{
  "model": "image captioner",
  "dataset": "scattered letters and digits in many colours",
  "train_examples": 48750,
  "image_size": 64,
  "crop_scale_min": 1,
  "horizontal_flip": false,
  "translate": 0.12,
  "color_jitter": 0.1,
  "tokenizer": "word",
  "vocab_size": 53,
  "encoder_arch": "vit",
  "encoder_norm": "layernorm",
  "encoder_norm_position": "pre",
  "encoder_activation": "swiglu",
  "encoder_mlp_ratio": 3,
  "encoder_head_dim": 64,
  "encoder_fused_qkv": true,
  "encoder_bias": "none",
  "encoder_qk_norm": false,
  "encoder_layer_scale_init": 0.01,
  "encoder_parallel_block": true,
  "encoder_inner_norm": false,
  "encoder_drop_path": 0.05,
  "encoder_patch_size": [4, 4],
  "encoder_conv_stem": false,
  "encoder_layers": 10,
  "encoder_width": 160,
  "encoder_positions": "relative_bias",
  "fusion": "prefix",
  "decoder_width": 320,
  "decoder_layers": 8,
  "decoder_norm": "layernorm",
  "decoder_norm_position": "pre",
  "decoder_activation": "relu",
  "decoder_mlp_ratio": 3,
  "decoder_head_dim": 48,
  "decoder_fused_qkv": false,
  "decoder_bias": "all",
  "decoder_qk_norm": false,
  "decoder_parallel_block": false,
  "decoder_inner_norm": false,
  "decoder_drop_path": 0.05,
  "decoder_kv_group_size": 2,
  "decoder_positions": "rope",
  "decoder_prefix_bidirectional": true,
  "decoder_connector": "mlp",
  "decoder_tie_embeddings": true,
  "init": "kaiming_normal",
  "residual_init": "none",
  "optimizer": "adamw",
  "lr": 0.00086,
  "beta1": 0.85,
  "beta2": 0.999,
  "eps": 1e-08,
  "steps": 12900,
  "batch_size": 128,
  "epochs": 33.9,
  "lr_schedule": "linear",
  "final_lr_fraction": 0,
  "warmup_steps": 640,
  "weight_decay": 0.5
}
Rows from block 3 of the text decoder of a small image captioner, named by matrix and row number. Rows with one number belong to one neuron. Each number is 500 + 50 x the weight over its row's rms, rounded and kept within 0 to 999. All counts start at 0. Numbers have three digits each.
Before each neuron's rows are labels from the 100 texts, of 14976, where the neuron reaches its highest value: "tokens" is the input token at the peak. Only what is clearly more common there than usual is listed. The data: scattered letters and digits in many colours. In brackets: how many of the 100.
# fc1: MLP up (decoder.blocks.3.mlp.fc1.weight, 960x320), inputs 0-79
# fc2: MLP down (decoder.blocks.3.mlp.fc2.weight, 320x960, transposed), outputs 0-79

tokens: "and" (80)
fc1.758:531564586486528467521503377429508592506491498443559491397465552586455505515454507554533486499592575523470509532433452502528505505505440427536492581458491470558468531456530529414463544541466514568561523509495423465570513541457483525496571613
fc2.758:432495501478443550500501501533531596541516455518530489546543596365595511384507516496495537468508528512448449527547474540528471551453534550494599472455502439513428549466479522503424448574485473574409537507579511535532511560414462554461462475

tokens: "brown" (26); "yellow" (17); "green" (17); "red" (13)
fc1.684:504532537476496448514492500525360498553497416470480471541369518540419495504481421582446524463540414597462478453494486505494568487486550437550518515530472561458550487421496562539552489441453466532598605552532459431575572511518443446450478450
fc2.684:507500502511468476518394504516506479492463543502468560432478454474540506581473493556394414509536586544540491548451484482550522447480474455472501498557536357511427477352473537479547526473455541380532530518505499500504429433446498563503498546

tokens: "d" (59); "9" (17)
fc1.626:524499515569438509559497407544452462404489486452483519491521521551395506522449468501595526523566510553479553452592469508537452491475451498556456509434532458529439489453459568560534411495476541585454525524539451527477527496413466456566521516
fc2.626:538506520433481488539477484502479605538406425576470517438429500520487565488535598500542460442416623535522465504588468590461466464472478478485495532470546378430517450513522548388553474545433427511316558447509548413543562523439435499551481550

tokens: "and" (93)
fc1.332:529494499494530553545577499528471479464497568444562489474541592542551525503459457559560462405487444572507539487462532528578560469536439490459458513486551546492450504405479590519472525582502422550567509490423544518482464461567453522515589494
fc2.332:498487487462545427519485433494524540462504560486541563533513529462524500498607484559507529475494451517515551431613510538566434606443464440402551464464488478569487460409538457534478534600451559592458497500398527590510459567527487504470467467

tokens: "brown" (29); "yellow" (28); "orange" (27); "blue" (14)
fc1.564:506465557501411393466508554460600429400526482472566474508387612515490526573505462552502535477477477529499448481415558485586521466499520544621464435498498533551425517517490482510552470539484512609495446549432500500527542475495505443478581524
fc2.564:434473513535463506494485580398503446453381389436468422523422579494465490575515550492493538523537536577485413436434500473422462523508499487536467443509594521462541535539498539515486451528563413496540467498613524441515632459542507496424417541

tokens: "brown" (32); "yellow" (26); "red" (24); "orange" (10)
fc1.765:512440546464530463562476448491481470485527489430547423498532606439420494575475405502486463488505427524469470493466480525533499514635457528529476567391461531490424503422522534511451431501491483548517566549521406540511469419548507545563456463
fc2.765:585441515544583537528570539436462513555510492483406538458529456486627578402495539445480501535524560547487456525591374457475519534572506498615482449448531436528444440553530585534434468474464476425455505421564479536556562597472502561496506531

tokens: "brown" (21); "green" (18); "yellow" (17); "white" (15)
fc1.606:544529592457460473466527457510498506423547514434536446473500527519476452540447540476549500530473418487500499602444510523531466488528484484480495538474445500407491513363521442502502492426463588536557514546498494569512524510462533475521584530
fc2.606:505506482408465508522431499449538529469446593500451479474511476421485484471560489515517444539385550521470522510506435474480367432530484625480518583487501487523561473529532565499465457542551615445471562467484577545516433499477521487540471554

tokens: "and" (58); "," (42)
fc1.27:523503533582514429523496549502490473509557418554542460474381532596439407533468514508586449516502509524464543509427486507523520423514477494560492478576534479490489459427420516473465529523429504526437631515462529528579553447403597491490540530
fc2.27:613590453428533446452559543481529542510411567489488524527440498526536515516403553556484545563450518496449487478516564429495403459422526437486511573582534477573500438526486496441518428598451536532407570483421460582589480510477469446506505509

tokens: "brown" (20); "yellow" (18); "red" (18); "blue" (11)
fc1.587:499460525506478437540420462464502454476545453495557481475473483556495556548458481527508494483507482401554569536505492542520555468379474581473515490478482544552522363475425544479488400519461485572431547564486504547483474437553573483455494522
fc2.587:508458502564447459510497522523523481490585514506479408451486529503504504506492445444423505605492431515482543459519474481460483452400556567522460534458433593533498484493502515485453376502576464526502582566522495532561456477491493443461480510

tokens: "brown" (22); "m" (17); "yellow" (17); "purple" (11)
fc1.481:473529511478490475515507341494460461467445475452553349445431594478404478575446468540524455476481566455533424464453513531576561503538439485571516594464489524469419525422481514549500391535476510545581497560470460467449571400549531539494505457
fc2.481:528437504508510581571498476401545461558481508468561587469577434544526499391446535475523468576486531443531462504505500447540421466581596530528473625518524460462529511489520479512536444437481504423537480433605519567564486551460443547476547469

tokens: "and" (68)
fc1.284:502467534566485503544537435550544557477590497539489483447457503556483475559449447534586515384531393499481550431508507574543488488434454475512413516512455533526462495450504522483489504555445448563500502464440513525501435418462448471557565442
fc2.284:532464567482483515576499409500472474561487580557547489380552484473485447481440504518500417556499529480518460523515412450561521463533543464431466550445525493523578530429538467460484441417538569536507494512551544480528429527443492410467574513